Weights of a small image denoising model: norm batchnorm, 97500 training examples.
Rows from block 6 of a small image denoising model, named by matrix and row number. Rows with one number belong to one channel. Each number is 200 + 30 x the weight over its row's rms, rounded and kept within 0 to 999. All counts start at 0.
After each channel's rows are labels from the 100 images, of 14848, where the channel reaches its highest value: "place" is the part of the image that holds the peak. Only what is clearly more common there than usual is listed. The data: simulated stained blood smears.
# convs0: first 3x3 conv (model.enc.2.0.convs.0.weight, 144x144x3x3, each kernel summed), inputs 0-71
# convs1: second 3x3 conv (model.enc.2.0.convs.1.weight, 144x144x3x3, transposed, each kernel summed), outputs 0-71

convs0.81,205,241,207,187,198,238,176,210,196,237,189,223,185,188,186,149,194,161,207,176,190,206,178,230,173,200,205,198,130,136,223,172,177,200,149,165,236,140,208,251,170,188,168,181,208,226,236,211,197,236,191,217,134,213,166,192,178,219,223,216,190,260,141,237,185,178,213,256,204,219,203,196
convs1.81,214,170,201,213,146,187,243,199,205,181,211,208,220,162,167,228,239,244,200,215,178,218,235,183,190,206,222,183,181,252,236,214,228,212,222,232,196,313,206,210,200,185,248,247,170,252,154,225,225,165,194,180,210,208,202,186,195,196,183,172,225,178,223,226,207,236,228,154,179,197,162,207
place: bottom left

convs0.67,237,209,210,254,193,181,187,214,261,205,186,206,208,157,235,205,187,203,265,164,179,223,199,221,150,210,193,247,169,189,164,211,188,229,134,195,174,180,171,150,241,137,221,222,186,196,193,169,225,190,227,202,184,217,206,173,183,195,212,261,188,170,202,237,210,250,242,182,163,189,138,190
convs1.67,123,195,176,155,234,198,178,217,149,265,227,181,160,260,203,200,184,187,136,229,224,189,209,176,240,227,243,169,125,218,238,230,206,248,230,166,210,173,219,168,209,213,207,208,254,237,219,201,170,212,188,166,214,191,188,187,195,222,180,171,186,228,202,190,186,125,196,195,264,196,224,214
place: middle left

convs0.134,153,201,208,177,208,204,168,210,224,148,246,132,234,185,206,255,174,218,220,174,195,193,175,215,208,193,212,217,247,205,207,159,177,175,195,168,175,226,157,222,196,245,186,184,152,215,230,235,223,173,206,172,225,196,247,196,138,134,222,205,182,219,201,237,235,181,217,177,186,212,168,160
convs1.134,224,210,197,167,204,178,216,225,211,229,176,236,164,191,175,71,194,196,198,250,177,178,190,204,220,234,176,171,158,183,206,246,201,190,191,161,205,168,208,194,237,192,246,202,220,196,202,183,198,212,248,212,218,204,168,201,253,220,235,153,203,204,175,165,144,170,189,203,260,214,200,232
place: centre

convs0.105,164,225,232,205,166,220,162,196,176,201,191,254,218,245,214,172,242,184,176,259,212,235,226,163,178,166,185,203,218,185,228,188,175,216,246,189,199,183,190,161,194,214,174,223,221,194,185,217,190,278,243,194,174,261,208,216,184,163,162,221,218,252,230,232,156,194,181,219,318,193,160,246
convs1.105,206,190,177,220,176,230,264,188,215,229,204,150,202,184,201,184,117,249,281,172,200,192,169,252,212,218,228,204,162,202,202,194,200,215,198,211,221,240,217,246,172,220,249,172,174,199,188,220,218,127,137,192,209,174,199,214,190,230,182,206,169,202,193,234,220,238,281,170,137,224,233,212
place: middle right; centre

convs0.92,214,196,199,212,194,211,143,164,199,201,252,241,165,218,199,174,158,182,159,192,224,198,186,161,230,211,156,264,254,254,204,216,219,143,221,176,186,179,212,208,198,185,246,187,201,192,196,251,138,240,184,223,186,221,192,210,194,169,212,263,150,186,168,187,178,211,221,209,200,199,194,147
convs1.92,190,159,180,157,209,229,249,228,199,187,202,148,221,228,200,134,246,225,230,163,123,239,186,213,155,184,236,142,206,183,171,159,180,272,228,218,197,201,199,183,160,218,185,202,196,193,216,194,206,149,194,182,207,197,218,201,219,242,175,213,247,211,263,163,244,194,218,211,197,200,169,198
place: top centre

convs0.27,147,224,189,191,254,193,164,246,180,169,264,182,190,202,210,205,193,206,173,206,191,167,196,153,201,172,209,203,220,180,245,201,188,172,212,215,223,183,187,196,167,233,215,163,203,235,193,171,237,229,168,210,177,134,209,208,220,182,105,148,220,187,184,184,200,151,193,234,170,139,196,144
convs1.27,186,183,221,160,155,246,170,124,234,185,147,229,165,217,167,225,236,211,212,207,169,229,195,176,177,240,240,224,207,212,185,209,212,196,220,205,211,197,247,170,188,174,190,151,188,168,219,210,184,191,207,192,173,229,210,222,188,232,265,210,219,185,240,199,209,193,214,158,222,223,244,253
place: top centre

convs0.37,192,172,156,157,187,214,234,162,222,175,211,205,179,143,218,223,195,193,209,157,220,190,235,216,204,205,170,183,266,249,219,216,171,219,202,168,162,223,217,198,184,191,203,234,205,176,210,172,130,271,220,242,202,252,195,177,211,217,193,214,219,194,166,183,224,250,222,204,230,239,246,206
convs1.37,173,250,219,216,207,203,201,229,154,188,218,200,201,247,209,157,250,200,206,195,155,230,170,176,203,230,151,172,193,208,182,217,192,170,230,221,209,176,198,248,219,205,215,182,196,166,285,210,224,158,222,195,204,182,186,176,196,242,166,196,177,199,260,148,165,207,213,207,206,161,151,218
place: middle right; centre

convs0.1,162,174,169,209,284,210,234,176,207,193,159,150,186,214,146,224,149,231,171,217,196,178,201,178,239,172,205,200,155,119,198,202,181,189,228,177,218,154,150,133,207,229,207,134,181,206,165,208,249,139,173,190,190,173,197,158,208,227,158,220,233,237,183,174,193,190,229,189,162,211,210,185
convs1.1,171,171,277,206,193,173,214,258,225,205,242,155,203,200,266,177,186,175,193,198,183,170,198,208,207,218,130,190,241,225,169,195,189,193,194,174,198,249,262,172,194,182,179,239,276,228,240,184,180,200,200,210,238,185,202,181,196,277,212,151,154,198,230,205,194,182,173,247,251,172,179,219
place: top left

convs0.65,246,135,242,182,155,194,202,229,228,187,219,202,178,208,204,153,199,206,248,164,263,182,247,279,223,241,176,193,156,217,227,222,171,202,175,193,163,227,168,186,162,194,233,189,213,169,213,193,191,195,200,234,249,270,164,197,187,191,226,196,218,217,157,205,196,251,187,176,199,205,149,205
convs1.65,187,252,170,230,195,213,198,180,206,239,136,199,148,228,209,218,203,139,138,235,159,165,150,171,231,190,206,210,252,189,228,241,212,228,221,215,227,184,196,200,241,200,133,165,192,200,240,238,202,223,195,227,230,199,233,178,255,205,223,227,165,207,208,220,180,218,174,199,211,205,270,142
place: bottom centre

convs0.109,181,240,233,164,192,212,244,187,191,170,131,233,245,167,164,286,195,214,189,259,239,179,193,218,166,196,176,189,194,204,182,228,196,218,219,178,233,200,229,199,151,253,157,176,200,180,145,179,218,228,190,192,220,215,163,173,184,146,253,197,197,199,187,215,193,177,124,208,223,253,223,218
convs1.109,176,197,219,178,184,226,211,142,278,200,169,231,197,251,238,208,211,214,187,186,163,201,203,191,222,172,216,239,211,244,240,208,228,199,209,199,174,182,179,199,254,163,179,257,213,203,205,234,194,184,201,211,241,169,277,225,232,246,229,209,238,219,239,210,201,240,220,185,225,229,181,209
place: top right

convs0.39,216,254,228,221,219,235,169,256,201,205,221,145,220,213,225,229,226,237,191,178,183,210,209,162,209,158,193,210,253,213,187,182,232,210,159,193,224,180,258,189,235,197,189,193,249,228,162,173,203,228,243,194,227,144,233,232,190,186,214,193,181,233,221,214,236,193,218,258,217,161,177,171
convs1.39,214,195,166,147,237,230,207,185,212,227,234,237,199,162,190,177,193,205,227,166,196,228,217,206,183,236,235,168,175,191,235,200,226,206,223,204,231,219,192,254,177,212,259,227,145,173,229,271,213,152,208,223,204,180,189,162,135,207,162,175,223,139,210,184,180,242,235,124,175,206,192,226
place: top centre

convs0.141,234,201,175,183,221,185,182,144,229,189,156,136,214,223,211,235,226,175,229,260,167,160,226,208,205,239,203,258,157,176,212,216,207,201,218,186,217,248,172,155,190,241,214,188,108,149,203,226,228,193,199,218,218,182,181,173,258,238,174,219,235,194,198,247,141,208,137,200,201,218,297,188
convs1.141,195,180,171,191,189,199,179,162,175,162,232,228,205,203,218,217,226,251,163,219,228,213,224,152,208,155,213,189,185,187,181,223,219,218,196,147,176,194,214,224,208,189,190,242,148,239,250,142,223,181,162,217,249,227,205,240,113,188,175,202,204,170,181,148,252,225,234,142,158,169,154,211
place: top right

convs0.108,175,224,217,166,192,220,193,165,242,179,185,132,195,184,192,118,215,190,208,187,196,210,184,196,171,184,187,226,202,164,205,168,159,216,159,187,173,197,209,209,235,215,195,201,187,247,172,216,172,232,198,203,163,158,131,183,198,269,200,179,204,207,176,141,226,197,259,217,213,241,229,237
convs1.108,217,186,158,227,274,223,226,197,171,198,260,203,231,237,241,248,154,182,210,171,212,172,245,206,189,187,187,164,215,203,217,202,208,215,241,200,204,207,180,178,147,164,221,218,209,171,231,169,186,178,227,238,240,220,203,177,189,225,193,203,189,204,227,241,151,202,192,157,156,188,182,203
place: centre

convs0.74,223,183,213,227,212,247,239,205,181,225,198,241,209,160,256,167,239,181,160,174,205,224,218,205,256,208,209,184,161,242,218,152,148,256,209,226,201,272,202,205,136,144,185,200,210,166,223,167,215,211,161,180,243,167,176,249,202,131,183,200,232,215,189,201,216,240,192,220,218,222,231,171
convs1.74,202,191,206,225,168,123,177,180,203,158,224,133,212,225,234,282,190,215,223,206,179,206,219,172,174,195,181,245,205,147,158,267,204,161,191,180,202,198,186,210,227,217,202,202,182,180,208,248,180,202,214,154,184,231,226,138,233,258,197,195,197,193,210,163,182,202,261,212,202,182,172,225
place: top right

convs0.69,202,197,208,201,222,165,193,188,226,223,165,213,195,178,175,209,205,217,236,238,195,205,214,248,208,231,200,247,195,231,232,253,245,227,177,193,222,189,215,221,239,168,237,206,174,183,129,214,179,257,183,204,217,243,213,191,184,193,201,237,119,189,194,214,205,210,161,202,212,223,196,178
convs1.69,176,178,241,194,178,163,195,199,168,149,236,185,194,202,211,169,223,231,199,154,172,177,224,169,191,196,194,155,201,181,201,141,218,185,193,189,174,201,208,182,206,196,152,239,206,202,287,228,233,140,220,148,231,155,177,199,166,231,211,170,246,201,230,183,204,195,235,195,182,162,174,193
place: top right

convs0.42,145,135,163,160,191,190,197,237,160,212,234,153,214,214,202,149,238,192,205,170,237,195,187,171,201,177,165,161,184,262,194,218,167,212,189,170,225,217,170,184,196,189,209,210,177,215,212,138,187,234,220,168,199,194,157,218,177,224,194,185,188,197,181,155,140,175,272,233,239,170,202,219
convs1.42,230,243,240,230,155,168,218,229,171,198,237,191,234,181,247,251,216,184,207,176,182,175,191,204,224,184,162,169,235,207,204,204,258,151,196,234,210,171,182,149,219,211,155,213,199,220,255,205,207,184,160,283,222,224,224,161,219,184,209,203,189,243,203,199,244,209,131,181,198,167,198,198
place: bottom centre; bottom left

convs0.70,187,210,222,211,166,217,268,218,178,220,165,141,186,211,228,121,200,166,230,155,163,222,208,190,204,165,189,113,187,222,190,191,156,192,211,217,213,175,221,196,236,219,207,211,236,226,209,182,203,221,260,181,191,205,151,147,209,141,214,212,186,261,186,220,223,194,173,223,233,202,197,191
convs1.70,179,168,196,180,196,150,201,196,197,213,198,225,196,187,186,221,205,205,179,250,227,191,173,224,167,266,221,189,181,194,212,154,175,236,210,226,226,213,183,225,171,180,177,139,172,227,191,224,212,148,208,203,175,195,207,201,172,184,263,143,199,165,160,200,161,221,167,155,195,179,218,214
place: bottom centre

convs0.0,198,171,228,196,179,187,158,215,223,206,228,196,171,207,223,267,218,179,212,204,227,229,201,234,175,225,186,178,194,186,169,124,207,208,291,227,200,205,196,220,261,193,227,188,244,260,169,202,228,150,171,179,216,199,260,234,181,169,206,170,196,222,167,198,218,195,206,208,208,214,264,192
convs1.0,215,178,169,224,186,232,223,189,215,236,207,199,221,243,173,129,213,218,211,188,164,202,151,144,238,195,213,187,159,203,214,201,183,180,167,197,204,194,218,202,150,218,184,175,151,160,192,190,164,237,205,207,227,199,123,169,159,223,206,212,184,189,232,175,187,219,189,174,209,205,179,191
place: middle left; bottom left

convs0.56,222,225,148,198,186,174,187,202,136,203,187,275,169,163,166,267,166,228,224,185,147,191,191,222,216,240,185,243,174,208,178,158,179,197,142,210,160,192,209,184,165,249,221,212,200,197,207,194,222,149,200,174,205,254,162,220,219,180,130,212,153,167,192,199,201,219,180,183,206,206,234,218
convs1.56,192,179,244,206,206,203,167,137,228,179,199,226,212,219,201,186,207,215,198,255,236,189,171,162,223,134,231,190,153,197,215,212,181,215,182,152,216,230,171,186,193,174,161,210,194,189,215,200,204,213,167,163,192,153,237,206,163,212,294,178,284,201,217,205,177,235,249,180,133,167,213,189
place: top left; top right

convs0.99,201,189,282,234,221,247,191,206,217,239,194,264,264,198,240,218,242,196,251,177,277,224,187,223,186,205,206,195,284,219,182,232,267,213,245,205,200,158,204,259,224,212,210,215,200,230,225,203,197,163,251,218,247,239,219,204,188,217,257,214,240,213,229,218,235,193,208,207,228,241,178,210
convs1.99,165,191,257,227,181,135,183,163,247,227,195,169,231,193,177,189,202,209,175,247,190,204,162,172,222,207,209,180,169,198,220,176,210,242,120,206,207,233,219,166,196,184,201,269,226,153,193,166,228,199,182,170,184,162,222,146,230,191,264,239,214,277,215,193,220,201,189,170,192,193,197,197
place: middle right

convs0.119,190,180,207,229,170,197,193,177,198,152,179,176,245,216,190,234,181,169,210,210,201,178,236,262,201,205,188,174,116,195,199,150,166,207,220,193,200,218,195,227,180,191,202,215,206,253,181,164,222,265,153,224,237,276,185,203,186,133,232,216,191,210,177,222,205,185,188,178,166,228,183,194
convs1.119,174,230,228,196,200,124,211,207,217,210,193,216,166,144,193,110,179,216,219,156,195,204,160,154,195,182,222,213,183,175,227,183,221,179,211,206,217,180,166,196,236,165,224,193,222,192,240,209,188,133,188,165,209,152,189,234,237,183,171,170,201,190,200,204,159,187,182,220,253,178,197,195
place: middle right

convs0.131,230,200,247,224,194,206,207,125,243,204,209,209,160,207,154,187,220,246,225,265,218,226,191,253,144,200,199,186,188,214,223,218,212,229,191,214,197,184,243,203,173,177,216,202,194,217,173,218,232,186,160,218,189,211,183,196,168,136,184,216,176,209,182,199,198,182,123,184,160,190,195,222
convs1.131,184,202,133,167,202,178,184,129,224,163,169,241,214,221,188,186,239,163,167,164,153,222,223,187,257,212,213,237,179,202,163,183,212,209,243,159,201,198,195,214,207,198,179,218,163,181,216,227,208,225,217,179,232,240,205,211,215,212,195,208,245,116,208,199,181,214,236,135,217,246,164,220
place: top centre

convs0.130,193,206,199,132,192,161,156,211,222,182,252,165,194,203,234,168,231,217,175,176,298,174,172,228,251,159,229,226,246,193,255,182,225,195,211,222,172,276,235,192,223,202,224,220,204,239,261,232,215,216,223,201,238,192,251,196,203,151,190,206,198,205,193,190,240,181,149,205,166,170,181,197
convs1.130,219,171,179,165,246,193,206,176,190,194,191,252,232,249,151,213,199,153,227,212,125,212,223,192,194,215,179,195,135,164,158,217,200,191,208,171,235,197,173,221,182,201,148,170,185,134,195,185,207,141,162,212,237,196,138,195,178,180,220,220,180,194,182,212,150,173,212,141,193,228,187,189
place: bottom right; bottom centre

convs0.106,189,231,221,218,182,246,208,240,168,225,221,222,163,194,231,167,182,171,202,180,189,203,262,233,199,179,207,186,247,183,235,191,148,215,259,182,207,221,186,258,189,191,168,191,189,206,161,198,205,146,265,188,225,199,235,232,179,200,222,211,246,223,211,263,214,203,239,168,237,228,230,230
convs1.106,206,160,204,203,194,187,141,189,191,178,186,220,227,240,178,195,278,229,128,201,196,243,168,161,204,202,178,174,216,182,205,186,190,207,163,248,164,187,219,159,181,205,194,214,211,213,231,184,182,292,213,204,145,214,216,186,185,145,207,203,163,214,221,160,199,184,118,209,165,184,211,206
place: middle left

convs0.13,183,167,187,234,215,208,195,225,162,172,218,216,189,180,233,251,177,221,218,215,204,232,239,211,138,180,169,197,189,256,214,218,172,212,164,222,181,223,164,194,235,181,171,195,145,187,179,164,199,219,245,157,181,149,146,263,219,204,168,187,210,214,214,216,185,233,219,214,219,233,292,186
convs1.13,262,219,198,223,195,194,216,196,147,95,217,180,224,226,253,187,243,215,213,204,154,172,193,169,214,203,196,198,233,154,186,205,176,192,217,216,193,236,211,243,151,167,207,205,182,223,252,229,174,182,209,190,206,237,234,180,172,198,116,204,201,163,219,192,227,240,178,204,176,162,122,269
place: middle right; centre

convs0.140,211,181,222,176,185,213,177,244,195,255,261,203,202,204,155,191,212,225,223,195,294,175,172,221,170,213,202,158,211,144,178,162,255,193,190,173,212,168,231,219,208,207,228,206,244,226,169,175,237,246,144,196,208,200,171,213,194,253,179,174,178,173,197,218,257,210,251,176,228,208,190,189
convs1.140,182,185,187,249,229,175,203,185,194,183,194,147,249,232,177,134,199,162,185,166,229,242,225,188,184,178,216,220,170,247,159,219,194,162,186,216,219,237,203,191,152,231,194,184,222,180,209,223,185,185,239,175,249,213,219,176,213,199,162,203,228,213,189,160,165,205,194,195,162,218,179,151
place: middle right

convs0.123,211,202,186,210,218,183,144,180,175,217,206,256,189,206,190,216,219,187,166,199,149,208,237,206,168,154,186,203,125,245,191,199,208,201,229,226,224,211,196,149,225,191,221,184,182,193,176,271,235,243,172,225,206,244,173,210,197,215,183,222,153,185,185,228,226,212,201,213,246,238,211,212
convs1.123,261,194,252,237,217,202,227,176,205,177,197,184,230,253,174,175,194,206,191,217,236,180,200,195,238,212,214,213,189,171,201,196,203,185,164,220,198,218,208,189,182,169,185,246,237,159,203,129,229,167,148,193,206,194,172,201,212,225,222,199,268,227,216,173,196,172,185,191,142,155,149,211
place: middle right

convs0.100,178,187,190,188,179,201,229,226,179,231,260,197,179,210,208,195,180,165,208,228,204,167,207,170,162,208,162,222,169,214,183,186,135,179,208,177,196,283,196,226,194,177,213,249,226,183,161,263,163,219,264,174,201,194,201,164,208,247,208,202,207,157,175,178,186,179,205,176,148,230,136,211
convs1.100,206,194,226,223,222,204,165,234,213,167,210,192,204,181,236,174,221,221,185,157,180,214,149,197,187,224,208,145,248,216,233,169,208,230,211,263,224,172,140,186,246,177,232,206,184,233,283,200,211,181,182,211,222,211,194,143,219,162,194,179,168,234,232,184,183,221,139,213,277,206,203,172
place: bottom centre

convs0.139,184,175,138,252,205,182,195,166,170,165,176,235,159,192,206,177,214,173,219,196,256,245,228,195,149,171,215,193,222,240,202,228,171,228,137,202,187,178,237,205,185,214,194,179,196,219,186,225,199,141,246,201,176,219,135,214,215,165,200,222,165,229,200,272,232,185,160,253,208,187,199,271
convs1.139,224,211,126,140,208,240,210,193,179,198,236,180,177,239,204,204,227,207,198,193,195,197,196,232,248,251,207,185,201,200,193,170,226,229,254,230,203,221,204,201,216,217,195,198,155,213,253,217,171,226,240,209,214,241,263,211,232,213,155,185,186,148,203,176,190,241,211,154,260,237,213,201
place: middle right

convs0.5,228,215,248,224,181,136,224,221,219,193,155,147,195,147,169,180,168,233,163,202,275,212,260,272,185,207,174,169,195,220,212,211,214,220,222,201,170,180,211,175,223,234,212,218,222,238,152,187,207,187,224,203,250,229,217,192,238,185,219,205,199,226,205,177,245,200,169,212,205,273,158,194
convs1.5,145,166,257,172,152,229,173,143,225,247,161,244,132,188,207,194,200,166,204,202,165,170,117,151,215,195,263,193,208,188,217,212,219,212,179,198,211,153,195,198,173,188,175,187,195,154,236,213,192,218,237,147,199,163,165,237,161,200,271,219,216,230,199,194,176,192,192,173,223,158,230,170
place: top right; top centre

convs0.55,235,165,169,166,194,142,208,238,160,189,218,187,114,186,199,186,144,213,193,208,218,173,260,260,298,212,203,203,202,227,243,179,174,233,227,232,181,238,169,216,177,247,239,206,209,202,209,158,214,144,214,199,218,222,189,186,153,237,263,224,216,202,219,242,231,209,149,180,199,204,160,214
convs1.55,202,246,161,194,210,221,202,160,225,196,206,213,199,152,237,232,224,169,241,211,180,170,153,146,150,189,173,207,169,164,183,208,211,134,171,157,207,222,223,169,238,188,161,146,147,192,204,237,209,239,190,185,218,204,205,211,207,173,186,158,158,197,159,187,147,199,235,194,203,211,252,182
place: top centre

convs0.66,193,212,244,223,184,287,197,195,194,214,166,214,273,229,211,178,190,167,230,238,219,180,222,155,209,199,198,195,269,195,187,188,186,249,203,226,190,204,180,206,217,206,159,228,171,190,190,185,203,175,263,153,168,165,206,202,126,168,202,205,207,231,244,196,191,189,216,214,173,194,223,164
convs1.66,184,200,208,183,215,148,139,145,210,146,189,192,192,221,243,215,173,188,159,184,210,202,167,216,167,212,215,204,136,200,192,194,198,204,181,198,171,174,268,163,182,181,180,210,249,152,237,195,210,177,149,234,197,208,186,183,224,229,256,205,258,212,185,168,203,178,157,165,212,208,175,251
place: top centre

convs0.19,196,170,206,211,206,274,175,195,122,180,194,212,237,246,223,213,201,189,189,168,201,194,200,144,145,144,246,189,205,110,245,190,197,205,178,261,199,230,218,233,166,165,194,207,214,218,188,215,201,193,195,248,134,185,136,246,192,186,185,230,212,196,216,216,143,200,224,228,191,218,229,200
convs1.19,183,223,215,191,189,160,251,204,214,188,204,180,184,135,187,160,207,200,242,228,241,215,246,220,216,205,196,201,212,242,216,244,197,253,219,219,207,242,200,199,228,199,236,214,163,235,181,214,205,190,218,189,286,243,254,186,179,206,292,226,179,218,193,205,243,233,190,246,266,209,209,250
place: top centre

convs0.82,249,203,243,180,185,193,179,264,218,254,191,178,176,238,199,174,224,195,155,203,167,147,219,205,179,214,141,195,204,147,195,222,176,233,253,175,173,184,212,231,203,201,232,226,254,155,169,152,194,173,184,192,209,191,188,203,187,251,158,127,218,242,180,182,162,239,268,187,239,180,177,209
convs1.82,189,177,182,235,195,254,177,213,187,213,171,235,243,174,202,187,218,203,174,166,193,235,187,212,219,194,247,169,202,210,234,216,200,197,137,171,211,221,208,185,193,178,163,230,202,203,213,189,209,223,186,177,242,224,182,206,210,151,258,214,194,207,182,190,230,151,110,187,200,239,198,170
place: bottom centre

convs0.4,166,218,199,208,157,214,258,259,186,198,200,124,248,164,196,186,157,215,212,214,220,210,200,141,176,129,201,170,218,178,178,274,154,156,204,171,217,199,192,201,198,192,233,180,176,210,158,187,185,214,217,225,189,214,182,155,221,232,176,198,175,208,182,235,181,169,192,255,210,145,252,230
convs1.4,195,187,201,201,170,263,163,161,208,196,188,271,168,229,203,197,172,180,194,203,213,206,195,210,221,255,257,152,229,248,222,155,249,271,218,247,191,166,194,226,174,184,180,174,171,222,207,233,177,183,163,208,155,183,213,218,202,138,248,179,208,198,197,162,174,185,183,170,168,256,178,183
place: centre

convs0.59,168,165,219,196,220,167,220,177,222,173,180,201,197,204,197,245,198,216,196,194,204,209,243,250,182,200,207,161,208,185,162,213,174,228,204,167,253,196,201,214,201,187,222,228,179,222,173,168,209,169,240,180,226,169,181,202,143,174,215,169,203,197,227,198,183,249,206,191,178,218,233,219
convs1.59,228,216,171,220,175,207,190,160,185,148,218,212,224,200,248,142,215,208,203,177,211,187,178,199,201,191,196,224,213,229,227,223,212,206,229,177,140,196,209,215,197,204,180,261,156,184,219,197,207,217,136,239,245,202,189,233,180,215,208,235,231,176,175,201,218,186,232,133,174,216,150,239
place: bottom left; bottom centre

convs0.36,159,185,188,228,178,200,196,198,184,206,179,241,151,174,190,186,233,177,175,207,197,202,198,189,211,197,164,176,258,252,214,222,204,184,239,211,214,197,230,215,212,165,210,213,183,191,170,163,110,204,172,204,208,195,185,203,196,225,170,117,141,257,193,186,204,212,265,196,187,205,206,279
convs1.36,214,187,254,194,220,264,209,238,206,207,253,181,279,273,235,219,187,228,230,192,209,212,190,190,199,169,152,198,194,193,213,223,224,171,153,209,187,222,222,211,181,207,208,246,217,188,224,170,234,202,202,213,216,210,212,202,188,159,240,218,257,234,225,134,227,206,159,215,148,149,151,212
place: centre

convs0.94,231,246,186,169,173,203,195,197,185,200,207,252,199,167,226,218,209,176,194,179,196,164,213,274,224,185,150,225,243,211,253,248,196,199,209,208,206,188,196,171,191,187,226,227,266,227,207,211,223,199,202,196,192,214,200,188,168,236,217,211,205,208,161,193,219,203,195,229,200,220,214,236
convs1.94,185,198,233,191,257,206,187,193,158,189,196,208,191,214,210,50,220,230,199,191,197,242,238,180,179,206,246,175,177,195,178,211,171,205,210,209,165,206,202,232,178,198,221,193,179,174,169,207,157,222,186,205,189,188,217,215,205,163,194,194,280,184,242,219,203,157,178,149,212,172,205,194
place: bottom right; middle right